{
  "horizontal_flip": true,
  "arch": "unet",
  "weight_standardization": false,
  "attention": false,
  "optimizer": "soap",
  "learning_rate": 0.0043,
  "beta1": 0.95,
  "precondition_frequency": 20,
  "max_precond_dim": 1024,
  "max_steps": 9700,
  "batch_size": 384,
  "weight_decay": 0.3,
  "adamw_weight_decay_other_params": 0.01
}
Rows from block 15, named by matrix and row number. Each number is 128 + 24 x the weight over the matrix's rms, rounded and kept within 0 to 255. All counts start at 0.
# conv: 3x3 conv (model.decb.1.1.conv.weight, 128x128x3x3), inputs 19-37, a 3x3 kernel for each
conv.3 [ 88 165 175 104  95 146  88 147 132  88 133 126 146 129 139 175 133 111 173 112 143 147 113 145 115 115 120 130 147 126 121 175 139 136  92  90 159 145 137 151  92 134 158 113 163 127 139  99 145 168 136 113 149 103 128 145 117 138  93 109 124  80 130 156 148 114 168 119  82 126 128 146 103 108 132 107 154 153  92 117 141 106 131 108 108 168 129 158 127 132 108 135 141 172 132  79 128 140 123 102 105 120 128 143 150 129 175 145 148 152 168 126 122 101 102 174 149 146 136 157 155 161 136  89 109 164  98 136 119 126 144 158 127  85 123 126 158  99 132 119 108 121 134  92 133 151 117 189  95 125  91  77 130 145 130 167 117 145 132 132 103  79 125 115 142 141 118 100 138 146 119]
conv.4 [ 93 136 150 160 147 119 107 158 132 123 117 145 135 139 132 135 160 105 159  73 114  98 177  91 164 173 117 143 128 131 136 100 163 133 125 130 150 133 160 138 119 136 132 128 132 103 178 125 122 117 157 116 121 164  93 106 142 124 150 101 106 139 194  92 154 153 139 121 142 136 125  86 135 122 138 129 117 132 121 129 133 145 150 116 133 121 118 142 129 103 135 148 104 142 117 137 136 135 110 130 118 133 133  97 128 125 156 144 113 120 114 131 132 134 127 112 143 148 101 157 117 118 139  90 128 142 127  90 127 132 110 121 141 128  98 148 146 163 139 107 119 194 100 160 130 114 124 178 106 111  92 198 123 126 132 133 148 151 113 163 125 104 141 120 159 118 140 114 127 118 140]
conv.5 [ 70 114 105 116  92 136 100 130 106 108 114 107 104  96 130 124 118 131 109  90 121 130 127  98 112  87 111  60 115 110 111 106 118 110 101 113  87 143 107 119 108 137 117 110 107  89 119 112 116  93 134 130 119 125 177 118 137  82 107 139 173 138 160 153 119 114  98 138 100 110 130 147  95 117  40  71  96 118  77 124  79 127 136 119 110 105 132 120  98 121  91 133 101 129  90 165  90 113  83 135  91 122 104 119 113 112 125 112 113 123 108 116 114 111  95 122 123 142 127 119 115 120 149 163 133 165 132 106 129 124 140 121 120 117 116 140  88 114 119 121 134 114 111 120 125 129 126  90 152 130 137 103 123 128 136 116 104 114 120 141 128 147 128 115 108 122 103 139 141 139 153]
conv.6 [140 100 172 144 105 120 145 133  95 105 137 120 129  21 117 113 170 141 103 111 141 108 182 149 118 132 100 135 127 125 149 136 112  91 138 147 182 125 152 114 100 127 150 141 126 111 118 153  87 179  90 143 142 129 140 112 108 132 114 130 136 102 150 117 143  86 153  99 142 115 124 132 141 132 143 126 170 133 131 166  69 110 148 120 144 108 121 115 154 121 157 128 125 111 144 117  98 142 155 170 167 137 132  71 137 139 148 136 115 107 136 135 161 113 150 143  88 136 158 144 102 119 115  97 166 120 130 153 136 135  85 147 138 130 186  73 113 153 183  86 154 130 129 149 136 146 179 129  58 112 153  27 140 104 133 126 145 120 133 120 127 148 132 132 159 106  89 126 105 158 137]
conv.7 [134 157 135 120 120 119 121 143 145 147 140 159 129 165 144 164 142 146 116 133 131 148  77 138 110 141 117 131 135 161 135 127 160 129 143 129 104 134 110 113 109 125 136 143 125 120 161 110 145 123 124  84 103 119 100 166 156 125 143  86 171  96 167 155  87 150 140 142 156 151 139 126 128 146 176 133 120 118 112  90 135 130 124 114 103 140 155 130 126 131 176 152 132 125  95 116 117 117 129 144 127 113 142 122 118 122 127 113 169 116 141 118 136 115 132 170 127 124 102  79 122 138  97 122 136 124 114 108 137 148 110 116 126 133 133 149 150 142 140 157 156 132 138 132 135 121 143 142 107 115 104  97 157 133 108 158 112 134 129 130 126 140 121 118 152 117 140 168 141  79 130]
conv.8 [119  99 114 150 126 117 160 135 160 118 122 129 108 121 127 132 161 145 100 147 119 114 100  81 163  63 109 131 119  98  95 108 110 160 104 131 167 117 168 121 161 155 190 167 151 134 111 150 133 131 125 119 151 114 114 147 126 111 131 116 170 128 151 109 112 105 102 116 150  83 141 114 164 144 107 140 138  97 138 127 111 127 144 133 130 135 115 132 128 134 175  74 105 102 113 109 110 122 157 114 131 129  93 160 129 127 151 139 137 123 106 137 140  94 152 126 134 144 117 141 154 151 121 150 137 119 110 132 119 126 126 102 147 132 138 117 101  98 154 159 159 115  78 118 118 113 108 103 103 110 118 126 123 122 137 135 160 128 127 116 106 133 122 133 127 100 138 122 154 127 123]
conv.9 [122 139 142 164 127  70 131 106  90 114 137 147 156 136 146 134 107  98 103  89  88 140  91  75  80 114 114 126 125 113 115 140 135  70 135 113  92 156 124 132 125 107 164 122  90 135 143 120 132 132 150 118 105 121 143 191  92 127 116 123 117  81 134 129 111 103  90 127  97 182 144 138  93 124  74 161 172 141 139  81 111 119 127 117 125 119 149 111 100 105 187  89 178 121 122  93  87  96 109 114  88  52 105 102 128 119 118 126  81 153  77  93  96  96 101 141 145 106 122 139 157 164 135 155 139 167 136 111 108 121 129 141 135  81 138 117  98 135 101 147  70 191 158 123 101  94  84 113 177 139 113 124 127 135 137  64 134 105 194 159 159 138 105 119 147 127 109 129  99 158 190]
conv.10 [ 99 127 163 121 138 144 141 154 129 153 143 174 102 129 134 117 122 155  89 110 115  92 136 131 120 114 107 136 119 161 112  78 105 126 135 133 165 152 153  95 146 121 155 113 177 106 160 122 158 127 114 162 106 127 140  79 168 107 123 110 119 130 130 113  89 157  84 113 106 113 111 143  87 127 161 127  82 196 151 149  91 129 108 123 133 182 118 126 118 130 162 121 100 135 115 141 133 118 121 185 152 163 128 149 107 130 103 118 143 133 144  86 101 100 119 154 127 131 143 150 119 109 122 105 118 150 136 112 133 120  95 127 133 140 116 180 131 128 136 105 125 128 189 106 170 122 116  87  76 162 149 115 113 130  88 116 139 124 116 124 178 132 141 108  89 146 118  99 111 105 142]
conv.11 [147 100 110 146  99 131 136  93 169 142 106 113  97 125 142 124 128 157  92 126 124 130 168 118 142 125 105 103 127 173 116 144 104 154 112 105 115 117 120 103 128 123 153 172 117 147 160 114 114 132 111 101 147 145 101  98 117 155 148 140 116 127 130 133 141  93 160 101 165 109 176 115 138 130 157  88 141 139 169  92 121  89 127 128 118 151 149 173 127 142 156 110 129 129 124 138 144 110 139  81 111  95 140 135 119 108 158 137 113 116 116 126 121 133 126  97  89  91 121 127 145 135 135 158  86 123 102 108 165 111 135 136 147 125 153 111 121 131  73 159 173 127 167 135 145 165 147 118  84 147 111 148 146 122  85 116 141 151 131 131 106 110 141 124 103 100 140 134 114 133 102]
conv.12 [130 145 108 153 116  99 149  99 137 100 125 144 134 116 113 113 133  98 116 145 130 130 125 127 138 122 164 156 136 137  94 146 122  80 107 111 152  85 170 111 133 135 134 144 113 121 120 149 122 115 122 123 127 133 135 102 131 152 102 139 101 106 117 136 127 167 119 128 150 132 147  85 125 128 155 121 160 109 142 135 112 134 137 106 140  99 151 110 161 126 142 138 139 129 111  84 102 125 168 122 149 113 143 139 139 121  95 149 189 144 139 105 133  95 129 133 162  96 146 153 119 120 145 143 120 153 153 110 103 143 167 127  93 108 121 153 124 111 109 116 111 124 231  92 149 127 136 130 117 117 126  85 131 130 191 179 126 157 102  80 115 164 146  86 129  92 111 156 166 134 107]
conv.13 [ 85 118 143 131 101  77 115 130 121 121 112 122 135 142 163 133 134 120 123 123 135 148 123 147 118 128 130 132  85  88 127 126 150 116 158 144 164  99 146 112 134 151 141 124 148 146 161 155 118  96 113 143 116 153 161  92 118 149 110 101  79 158 122 147 132 115 155 126 101 102 116 155 166  77 171 112 100 119 109 179 141 140 138 135 125 114 121 135 144 124 127 125 184 114 118 135 143 140 113 123 137 113 120 154 132 117  99  95 167 140 131 102 123 120 151 108 117 120 117 127 127 153 162 122 148 119 133 124 153 139  95 162  97 125  99 122 133 102 167 142 164 100  97 119 147 134 122 128 126 163 117 117 123 129  92 142 101 189 148 127 116 106 122 130 197  90 128 141 146 137 150]
conv.14 [119 167 118  98 121 166 122 107 134 148 107 120 157 111  80  91 130 108 173  79  95 116  95 139 119 123 158  69 112  83 151 125 133 130 143 100 155 127 135 116 143 114 101  95 136 106 113 166 132 140 138 124 117  99 135 130 125  97 115 141 182  54 143 154 121 103  95 141 130 147 107 118 106 174 155  83  86 106 134 108 111 168 165  82 125  95  87 116 114 122 105 142 154  96 149 125 152  90 111 109 133 132 155 107  93 147 112 139  84 105 124  80 122 125 113 141 118 132 110 125 118  98 135 159 164 138 176 103  94  95 108 119 132  81 125 112 170 140 177  26 149  93 159 126 130  73 113  81 122 138  96 160 110 142 101  76 112 150 173 155 141 150  95 106 159 137  93  99  91  85 109]
conv.15 [148 156 112 112 164 149 154 154 138 121 130 101 128 147 130 136 106 124 130  93 121 115 104 105 113 137 167  93 134 134 125 140 110  81 132  99 170 134 127 160 120 177 119 116 166 162 145 125 134 142 163 103 136 143 148 169 127 118 106 164 123 113 104 104 145 146 153 104 116 116 142 151 110 132 104 174 157  84 117 110 157 114 120 118 147 124 119 108 136 120 121 128 144 143 153 148 135  84 146 152 129 137 118 140 135 135 130 146 148 149 148 115 104 159 107 126 112 128 134  98 159 144 131 148 150 117 121 136 109 109 122 107 130 122 113 131 145 134 150 154 129 107  92 123 134 136 124 130 176 129 137 110 132 156 144 120 105  95 151 172 148 126 131 111 122 145 106 154 158 146  99]
conv.16 [ 95 145 126 149 103 106 180  75 104 137 149 155 128 122 133 145 145 119 147 101 123 109 102 118 107 111 137 119 103 126 159 152 143 113 126 157 124 180 128 111 141 151 181 117 192 128 127 120 126 113 160 113 141 102  94 148 134 143 140  90  89 125  74 141 134 117 118 132 132 153 128 145  96 134 160 156 134 124 113 106 172 144 162 121 118 129 104 138 115 131 100 132 100 141 150 136 143 123 167 149 173 150 187 176 112 139 134 137 119 123 124 127 115 135 138 133 127 102 140 111 122 131 145 114 145 124 130 112 120 106 153 121 128 122 128 143 141 179 103 109 206 121  97  92 135 104 131 146 148 140 111 175 138 110 146 114 135 136 124 162 123 106 139 120 118 144 168 136  83 129 117]
conv.17 [145 167 175 136 127 159 138 141 101 128 153 124 122  93 133  96  98 131 175 139 171 163 193 248 125 185 255 132 171  96 150 176 106 114 187 148 151 158 156 128 151 119 139 143 114 116 138 128 141 131 100 167 122 136 143 162 158 115 146 108 123 133 141 119 132 147 116 135 134 131 119 143 133 142 152 129 129 137 123 152 183 152 116 146  83  88 120 125 150 112 148 133 105 117 125 127 145 155 153 127 176 134 120 133 147 122 124 136 189  90 121 130 144 155 132 133 177 126 134 118 109 150  94 104 115 135 143 146 137 121 138 128 116 119 123 112 158  95  99  95 132 180 116 142  95 132 137 111 100 125 165 145 129 119  80 112 130 109 155 130 143 129 129 146 101 138 117  77 167 126  83]
conv.18 [103 105 101 112 124 183 106 133 118 143 128 111 116 109  96 115 142 151 158 145 112 125 129 126 121 132 111 146 145 161 138 136 112 145 132 129 115 136 112 136 127 141 127 152 116  88  94 134 127 136 121 164 140 131 126 128 124 104 158  94 116 118 115 134 114 126 115 149 132 138 148 115 146 135 138 137 125 168 111 118 141 153 131 130 148 113 159 122 142 106 159 121 123 107 118 143 115 154 119 108 122 134 138 143 147 148 131 149 141 135 154 137 108 140 135 116 127 123 151 132 159 119 142 147 138 210  82 135 116  84 100 132 169 105 113 132 156 171 138 162  98 127 125 109 100 150 131 112 120 113 100 113 140 140 126 129 143 110 124 121 185 153 124 158 150 111 131 133 122  92  87]
conv.19 [140 104 125 123 127 125 135 142 129 147 113 159 131 134 144 145 113 147 147 123 144 160 113 113 147 114 140 146 135 124 176 127 155 115 152 159 152  96 141 119 127 150 133 156 141 125 121 100 122 138 127 112 115 137 103 139 103 115 136 104 164 103 110 125 115 125 130 121 137 106 144 122 191 175 141 167 116 194 152 142 144 129  92 116 163 134 126 120 141 111 144 121 129 124 140 139 161 129 114 152 121 129 127 157 154 147 183 132 122 101  90  74 100  92  92 137 148 127 154 109 124 108 106 123 132 120 101 129 136 138 137 130 132 113 115 124 113 100 113 135 122 124 142  90 127 129 123 147 114 122 143 127 153 129 154 144 136 109 117 113 156 137 134 119 126 110 131 173 109 129  85]
conv.20 [ 97  77 159 110 166  90 128 144 102 126  99 112 147 159 117 100 136 137 122 100 137 109 169 115 126 116 114 143 110 129  84 151 132 100 118 133 148 137 143 139 143 128 140  92 140 140  89 159  95 136 114 114 129 108  91 108 193 163 122 136 143  79 105 155  87 142  84 139 167 109 112 144  83 109 117  85 141 147  94 137  81 123 101 127  76 149 113 136 133 136 132  93 137 100 132 118 122 117 125 128 126  88  78 114 109 145  57 112 131 129 171 139 134  76 130  98 147 127 143 159 107  93 128 155 157 150 157 140 123 139  89 134 100 120 145 142 151 121 102  94 144 160 143  21 115 110 124 152 136 131 139 120 129 109 124 112 104 117 122 138 140 118 123 139 122 143 160 171  97 135 143]
conv.21 [123 110 130 169 141 144 122 104 102 114 141 120 131  95 114 133 142 130 104 148 144  97 125  80 123  89  83 135 128 133 127 104 151 145 132 116 110 120 106 173 123 120 122 140 178 103 167 138 116  92  76 133 158 159 131  88 123 141 167 113 114 100 127 131  90 140  85 149  97 143  94 139  89 122 139  96  94 114 146 131 177 127 111 108 117 131 145 125 127 133 129 139 133 107 151 144 136 128 158 152 135 137 124 142 128 107 153 125 163 124 127 129 103 152 125 127 110 163 149 137  73 139 109 131 100 172 128  73  96 119 136 143 155 154 104 121 141 163 100  56 120 157 129 103 126 128 150 129 182 125 143  86  88 122 136 110 125 139 101 131 121 188 148 145 110 124 135 128 113 150 100]
conv.22 [152 132 122  94 144 136 104 113 142 123 156 108 116 108 115 138 123 132 131 155 143 136 129 123 101 104  78 109 128 105 142 140 148 129 147 122 142  90 117 168 155 149  99 162 170 122 109 141 103 113  92 111 138 111 166  99 160  85 167 103 133  96 146 161 153 192 112 149 110 164 150 141 183 154 100  82 145 118  96 145 122 126 111 146 136 114 123 109 133 111 130 115 158 125 108 136 116 157 100 118 123 173 163  94 122 130 123 121 106 114 149 135 143  80 107 139 138 115 111 135 129 126 122 120 146 114 116 128 121 129 118 132  95  99 144 110  43 122 143 118 142  24  90  43 119 116 152  78 130 105 145 156 129 139 163 194 162 160  82 134 122 197 150 116 113 119 108 108  85 136 111]
conv.23 [118 110 160 130  80 121  85 160 114 136 134 144 143  96 131 118 150 153 120  51 145  90 124 208  92 111 160  84 165 100 142 151 130 149 151 141 116 167 145 151  74 136 120 179 166 156 137 114  93 135 120 156 132 106  99 143 117  90  87 161 131 123 106  80 145 121 149 109 137 164 117 142 116 157 170  90 132 105 115 145 107 152 136 129 130 102 123 161 111 130 164 119  89 101 130 149 158 115 145 131 151 148 180 104 119 156 148 127 129 116 128 102 138 198 100 135 113  90 134 111 141 139 101 142  96 129 119 105 109 131 128 142 119 111 116 125 128 111  98 149 135 112  93 121 119 116 146  97 129 128 111 115 146 139 128 142 144 147 120 127 127 136 129  98 147 122 104 102  86 113 169]
conv.24 [129 121  98 115 143 128 148 137 107 155 128 135 134 124 121 127 137 121 162 222 164 203 131 138 130 129 118  96 152 167 130 138 164 167 124 135 159 167 161 122 111 135 162 146 173 144 138 114 101 146 143 109 133 126 103 117 119 147  83 136  89 130  95 123 149 104 123 136 148 153 110 105 145 143 131 149 142 161 156 124 119 147 158 132 138 147 150 133 118 153 111 103 157 137 135 109 123  94 107 140 135 135 132 143 127 150 134 131 145 130 192 152 163 118 131 132 154 116 128 101 131  98 151 146 137 114 124 131 109 133 119 121  84 137  95 130 111 139 169 149 136  83 130 119 120 137 119 106 126 117 163 107 116 143 156  94 141 107 107 117 130  93 164 162  93 100 137 143  96 134 154]
conv.25 [111 106 101 114 125 120  99 133  76 114 119 149 114 131 120 130 137 144 132 141 107 113 133  75 104 133 127 105 102 175 107 146  93 117  44 146 123 106 136 133 113  87 138 108 144 121 138 162 142 118 125 115 148  96 125 109 138 150  92 122 113 127 149 102  68 106 132 214 121  95  72 143 166 166 135  92  97  97  58 114 125 111 122 111 132 105 176 144 136 121 128 131 131  68 148 113  99 125  97  97 135 114  92  79  75 164 155 103 142 119 119 128  92 133 104  93  97 148 164  89 107 175  98 124 145 142 157 127 136  31 149 135 160 130 129 183 100 107 107 152 133 164  82 111 134 145 154 130  80  76 102 136 149  83 107 184 100 136 108  76 136 161 127 161 119 147 131 173  63  94  99]
conv.26 [106 134 117  93 145 129 169 128 114 105 104 105 117  99 146 142 143 123 141 116  85  89 100  86 142 171 146 171 101 141 120 127 144 139 120 126 101 146 158 144 147 107 101 121 127 136 123 106 133 123  87 108 120 155 115 130 113 134 121 139 127 124 145 117  94 101 118 100 129 105 123 123 129 180 110 161 140 127 132 119 105 137 120 143 104 126 129 119  98 127  95 105 112 146 133  96 142 133 179 127 128  96 205 101 106 113 118 129 127 152 116 138 124 148  94 128 114  93 141 142 102  97 102 122 113 110  99 139  76 159 136 111 146 118 129 132 127 193 156  95 127  74 144 104 122 101 121  96 119 147 130 150  93 161 141 110  90 137 116 126 116 127 143 118 154 110  97 165 110 131 104]
conv.27 [153 154 121 162 153 118 165  77 110 125 114  86 146 110  95 141 117 136 112  90 134 173 154  89 127 115 120 121 147  95  72 155 127 130 112 104 142 167 112  95 131 147 129 119 104 149 101 126 160  58 119  87 146 147 104 129 104 120 128 145 136  52 155 127 172 130  88  88 128 145  77 121 135  97 181 180 142 156 100  68 142  85 153  82 113 157 102 107 132 107 161 149 119 148  55  70 172  57 123  92  12  75  71  17  62 115  82 115 109 181 164  98 138  84  95 127 158 119 112 124 139 167 160 125  97  91 164 117 104 146 143 130 128 112 116 151 134 170 122 119 133 132 170 117 148  62 125 111 187  90 130 135 116 150 149  84 108 131 190 207  82 145 109 131 140 210 121  90  65 169 127]
conv.28 [166 100 152 139 144 100 148  82 116 123 107 115 114 136 118 115 114 116 103 111  95 107  88 103 103  60  91 112 133 122 139 112 116  89 122 127 112 131  76 133 124 142 118 135 143 157 105 141  79 164 138 165 127 130 162 112 129 165  75 126  97 122 142 136  90 109 132 129 116 117 110  98 110 134 111  96 141 146 120 111 110 114 114 105 152 131 123 157 115 123 131 101 171 141 115 105 135 148 104 153 131 122 131  46  86 132  80 122 148 119 137 136  99 128 134 143 132  99 145 134 143 128 102 130  83 106 130 139 105 138 121 106  99 122 138 122 174 146 127  60 139 101 176  91 153 101 121  73 158 151 169 129 132  80  76 138 158 116 136 167  75 147  96 129 136 114 129 116 160 124 113]
conv.29 [139 112 100  72 157 154 127 124 188 144 121 132 116 141 115 139 116 127 140 135 142 132 127 121 130  90 141 161 117  89 134 106  90 132 121 119 142 129 151 153 128 177 159 165 134 164 123 109 158 131 146 107 110 151 133 122  77 120 145 132 108 131 100 117 122 142 140 116 102 128 111 126 145 126 130 131 132 154 160 138  99 128 118 116 131 128 128 107 153 113 124 117 107 121 110 157 162 137 128 133 153 130 139 140 140 125 144 122 145 144 139 118 131 134 114 128 138 104 171 132  70 145 142 175  96 128 146 129 125 125 146 117 142  98 138 134 112 134 146 138 106 135  93 125 129 130 137 118 102 137 108 108 132 125 144 116 119 126 146 112 127 145 141 132 163 137 166 130 141 122 118]
conv.30 [149 143 129 129 133 119  95 130 120 139 148 151 144 156 151 124 158 117 106  88 120 100 175 192 130 199 174 151 143 178 146 147 158 151 163 187 168 191 169 195 255 215 205 234 208 115 121 122 122 125 109 152 117  94 108 111  88 114 121  90 128 102  96 131 125 128 135 133 140 136 121 125 124 134 139 134 144 133 133 148 148 131 140 130 136 140 140 124 128 142 124 125 128 113 110 101 120 127 107 181 167 150 187 149 130 172 140 125 128 177 153 227 255 201 255 255 177 145 154 146 163 142 117 148 151 122 120 121 128 113 120 131 114 122 120 157 144 114 126 126 137 129 140 137 109 120 113 117 145 134 113 136 126 129 120 145 132 117 145 117 125 140 125 132 131 143 144 142 125 119 110]
conv.31 [ 72  86 165  97  94 125 160 149 102 102 125 133  96 112 115 128 111 134  81 149 115 118  98  95 114 116  66 105 129  70 153 100  93  76  76 164 142 102 113  76 116 152 149 160  61 134 153  93 129 114 118 137 125 127 155 133  97 154 141 131 160 137 149 105 123  98 145 125  96 103 125  63 131  90 119 141 127 132  49 109 127 141  94 109 117  93 163  84 141  93 180  97  97 105 136 102 172  86 121 111 181 146 170  47  79 110 125 104 113 185  87 183  98 137  82  95 134 155 146 147 107 113 102 100 164 119 133 147 118 109 120 106 132 139 154 179 138 105 114 114 203  83 120 182 152 112 106  47 122 145 106 180 103 118 139 149 198 141 148 172 125 112 117 154  69 135 114 102 132 156 134]
conv.32 [133 125 130 150 154 114 114 140  96  92 119 117 107 126 111 121 157 121 134  95 130 102 123 128 131 122 115 129 131 116 133 120 106  95 133 140 106 143 153 111 118 168 138 108 121 154 141  99 129 147 120 102 145 140 138 114 102 127 133 117  67 135 140 114 130 129 140 130 122  93 132 107 127 169 144 120 125 141 149  86 142 144 117 125 117 153 105 128  97 136 128 155 109 152 110 117 129 146 131 107 138 152 120 122 116  78  95 148 114 129 106 168 133 102 112 160 107 121 108 109 170 140 125 144 143 137 115 131 143 143 104 138 147 133 119 129 115  92 106 110 132 153 155 147 129 146 116 100 140 132 134 127 125  94 125 107 142 104 113 108  86 125 149 133 139 107 132 112 154 127 132]
conv.33 [126 100 132  95 137 137 143 118 119 135 115 105 100 152  86  74  97 108 128 127 143  98 148 132 102 110 121 134 145 155 106 133 151 118 129 109  94 175 120 131 131 135 148 121 102 146 140 108  92  95 122 136 112 116 132 152 145 129 125 114 106  98 131 117 137 128 162 109 131 105 109 107 137 100 139 104 183  85 135 139 123 129 133 159 159 168 129 160 122 145 151 144 109 119 130 118 126  96 156 108  94 124 119 118 107 140  94 159 131 126 146 109 128 129 101 132  98 117 121 124 154 122 122  92 109 126  86 173 153 153 148 125 152 132 128 129 110 130 137 104 169  84 151  95 124 133 147 134 172 147 113 118 130 126 125 138 148 132  78 130 120 132 155 138 156 158 163 128 153 105  73]
conv.34 [100 131 138 106 108 122 147 134  95 160  99 116 123 128 144 149 118 101 120 127 122 109 100 118 108 131 106 111 130 119 141 115 107  76 121 117 159 133  95 173 139 108 131 128 115 135 160 122 144 102 128  94 145  94 126 112 115 108 119 119 132 125 128 126 145 133  99 115 134 117 141  66 123 120 129 149  92  88 140 151 106 129 127 103 107 134 122 119 126 125 147 165 107 134 122 141 146 137  99 153 124 135 161 131 120 138 133 149 116 122 118 154 148 129 151 114 117 109  89 125 166 129 125  95 137 160 111 132 141 144  95 136 124 131 106 120 148 112  62 132  88 118 159 130 138  72 151 140 141  80 125 112 119 121 115 132 106 118 131 119 116 147 111 110 126 137 143 139 166 155 128]
conv.35 [ 89 141 116 127 129 130 111 178 125 131 149 146 126  95 130 122  93 113 116 120 117  97 133 120 132 155 138 126 137 125 136 161 137 102 113 110 159  76 151 123 127 109 126 131 128 119  91 139 130 111 106 147 146 143 147 125 136 130  83 120 106 118 132 112 139 110 143 128 130 140 110 161  90 140 176 140 118  96 157 113 150 130 118 133 131 149 147 110 127 133 145 102 138 111 145 147 121 128 146 127 135 125 130 136 163 142 128 146 131 123 123 144 135  89 117 106 124 114 152 151 117 117 114 139 121 105 132 149 129  87 115 136  97  89 145 116 136 108 137 158 113 136  93 125 140 138 149 117 130 128 109 138 115 122 116 146  95 151 156 160 117 128 155 133  84 140 151  99 125 137 159]
conv.36 [130 128 144 149 140  80 120  90 146  70 109 112 136 164 135 125  94 119 163 125 125 162  98 118 139 149 104 132 118 106 133 135 143 106 138 122 110 132 131 145 139 138 149 147 109 164 143 160  93 140 112 134 112 118 137 146 125 144 106 164 145 105  77 176 133  81 122 125 149 113 136 132 110 140 123 120 140 131 137 165 117 113 119 121 107 158 109 152 104 145 123 121 145 110 168  70 100 118 138 117 133 116 126 117 161 109 148 106 102 168 144 117 136  94  96 145 144 124  99 127 141 138 135 120 128 108 122 133 111 101 119 121 132  99 146 104  93 124 118 140 140 139 129 166 128 173  91 153  93 133 135 112 111 115 131 137 123 142 117 126 119 120 165 161 104 158 120  84 120  87 177]
conv.37 [109 113 103 115  93 127 114 137 159 131 110 127 130 125 136 125 164 125 142 127 127 112 119 143 133 134 115 156 135 163  94 160 138 145 104 129 122 113 157 124 143  74 135 130 133 114 164 129 126 113 123 132 104 124 127  94 109 155 100 119 116 158 121 121 144 137 112 128 110 133  96 111 163 137 126 104 123 124 121 127 172 122 159 146 135 120 152 134 143 134 103 126 143 128 114 120 139 153 135 112  93 114 131 123 126 138 114 157 130 124 112  68 102  87 133 126 136 112 133 176 126 133 127 128 123  93 142 119 113 124 126 123 128 133  81 106 114  90 134 130 110 127 126 182 149 131 116 138 136 165 140 116 160 150 136 131 138 131 104 138  97 123 109 120  96 161 104  88  96 125 170]
conv.38 [111 157 157 154 125 102 111 170 131 138 144 116 123 161 153 129 154 127 122 122 132 107  98 130 122 154  97 130 179 111 153 114 141  97  90 150 133 117 124 144 159 128 132 114 102 113 159  98 123  89 117 130 161 133 156 102 122 118 148 145 122 131 120 134 122  82 133 141 161 131 108 118 113 134 120  90 107 127 134 115 142 117 139 123 136 142 130 103 124 122 146 122 114  98 133 132 175 116  98 119 116 119  78 111 119 140 123 118 121 109 134 137 126 122 144  96 142 115 162 117 109  99 131 118 116 151 165 170 142 170 149 128 124 132 151 142 151 163 134 135 137 141 123 150 131 125 138 119 138 125 107 106 118 111 144 144 125 152  99 145 133 125 103 145 138 107 123 104 159  82 162]
conv.39 [116 111 136 141 159 105 131 129  84 140 100 148 122 124 147 101 122 151 112 153 111 131 124 123 130 140 129 116 112 105 107 134 151 122 150 145 163 153 129 131 136 111 129 139 114 100 141 135 138 110 144 145 105 119 124 123 123 140 105 132 139 144 102 108 113 130 137 162 135 143 153 108 102 129 171 138 128 164 121 100 104 122 122 137 137 142 119 127 122 150 130 138 149 125 123 118 147 113 136 120 134 132 155 111 134 115 127 110 121 147 145 123 109 133 115 111 138 146 118 141 114 151 140 112 128 107 139 161 174 149 169 131 119 137 135 135 116 112 134 114  99 106 130 133 137 137 134 142 156 121 121 133 121 127 126 142 118  92 113 158 132 134 108 148 103 130  87 113 159 125 151]
conv.40 [100 121 148  86 135 113 115 130 102  98 103 130 110  94 102 106  99 107 113 137 120 137 116 109 101 128 132 113 147 142 145 145 102 161 141 118 153 103 116 141 114 142 131  99 122 134 129 130 150 129 139 106 134 102 116 164 119 132 112 146 120 123 123 127  95 116 109 150 148 122 160 122 178  83  51 104 149 171  90 132 128 141 139 145 149 140 105 154 103 146 117 151 136 141 134 143  93  82 131 127 137 115 114  90 164 121 116 111 115 129 185 160 132 134  98 137 134 132 137 136 144 105 134 124 133  94 113 110 141 120 119 138 148 122 112 130  77 105 134 104 123  93 151 156 120 117 122 128  41  78 143  75 111 112 162 145 102 118  99 151 108 126 115  99 126 144 104 154 167  94 144]
conv.41 [132 125 146 107  95 141 146  89 115 119 134 100 126 134 128 124 111 119 103 182 137 120 115 127 115 111 147 121 130 101 159 128 103 126 127 121 152  80 155  97 150  86 134 149 123 180 129 113 152 112 110 126 185  87  87 133 122 171 125 139 135 127  81 163 156 138 142 118 152  88 142 126 136 120 153 117 138 130 139 136  89 106 129 109 121 126 122 142 109 120 131 113 135 144 153 106 137 120 164 121 126 127 147 134 125 135 159 134 124 130 136  95 192 109 108 152 161 119 125 158 100 120 104 115 114 154 113 136 119 159  94 150 127  87 119 102 109 112  98 147 136 169 107 166  92 125 120 137 144 100 135  98 121 133 155 114 136  94 125  75 151 131 162 122 106 105 151 125 136 132 172]
conv.42 [ 93  75 136 178 104 114 144  92 133 130  64 125 117  52 159 156 178 151 149 133 102 122 124 113 149 118 125 144 160 115  89 146 138 171 101 120 109 113 149 140 151 154 154  98 111 130 116 130 127 120 129 136 151 138 122 142 127 116 102 130 120 120 101 142 147 153 135 144 108 125 133 133 151 126  97 129 126 139  98 113 108 109 141 130 141  78 127 114 122 133 141 146 136 112 131 157 111 143  93 123 129  75 116  71 131 130 131 151 158 171 115  99 116 102 129 164 127  99  91 135 122 122 118 138 156 108  76  85 120 144  95 136 132 102 112 138 159 116  87 159  92 134 105 150 128  94 137 159 190  93 128  60 130 161  87 131 100 126 134  75 146 113  98  93 154 148 154 114  74 110 178]
conv.43 [145 105 142 124 105 133 104 103 149 151 127 127 123 129 134 115 105 117 134 128 122 130 148 107 111 127 131 151 129 109 138 126 128 140 110 129  91 145 160 118 132 154 146 137 137 145 117 124 121 120 126 131 131 123 108 126 137 129 141  96 143 121 126 110 144 133 128 133 123 136 136 154 143 135 116  83 131 147 118 121 116 124 148 116 127 125 149 137 144 125 127 113 132 131 116 121 125 125 121 127 125 138 123  96 126 131 134 121 109 119 144 131 114 131 122 104 146 124 131 121 119 138 135 131 119 124 156 135 124 135 154 138 107 126 146 168 134 118 106 126 100 100 123 134 160 129 114 143 121 151 100 109 135  88 114  89 142 115 125 128 103 128 108 109 150 114 106 128 132 142 118]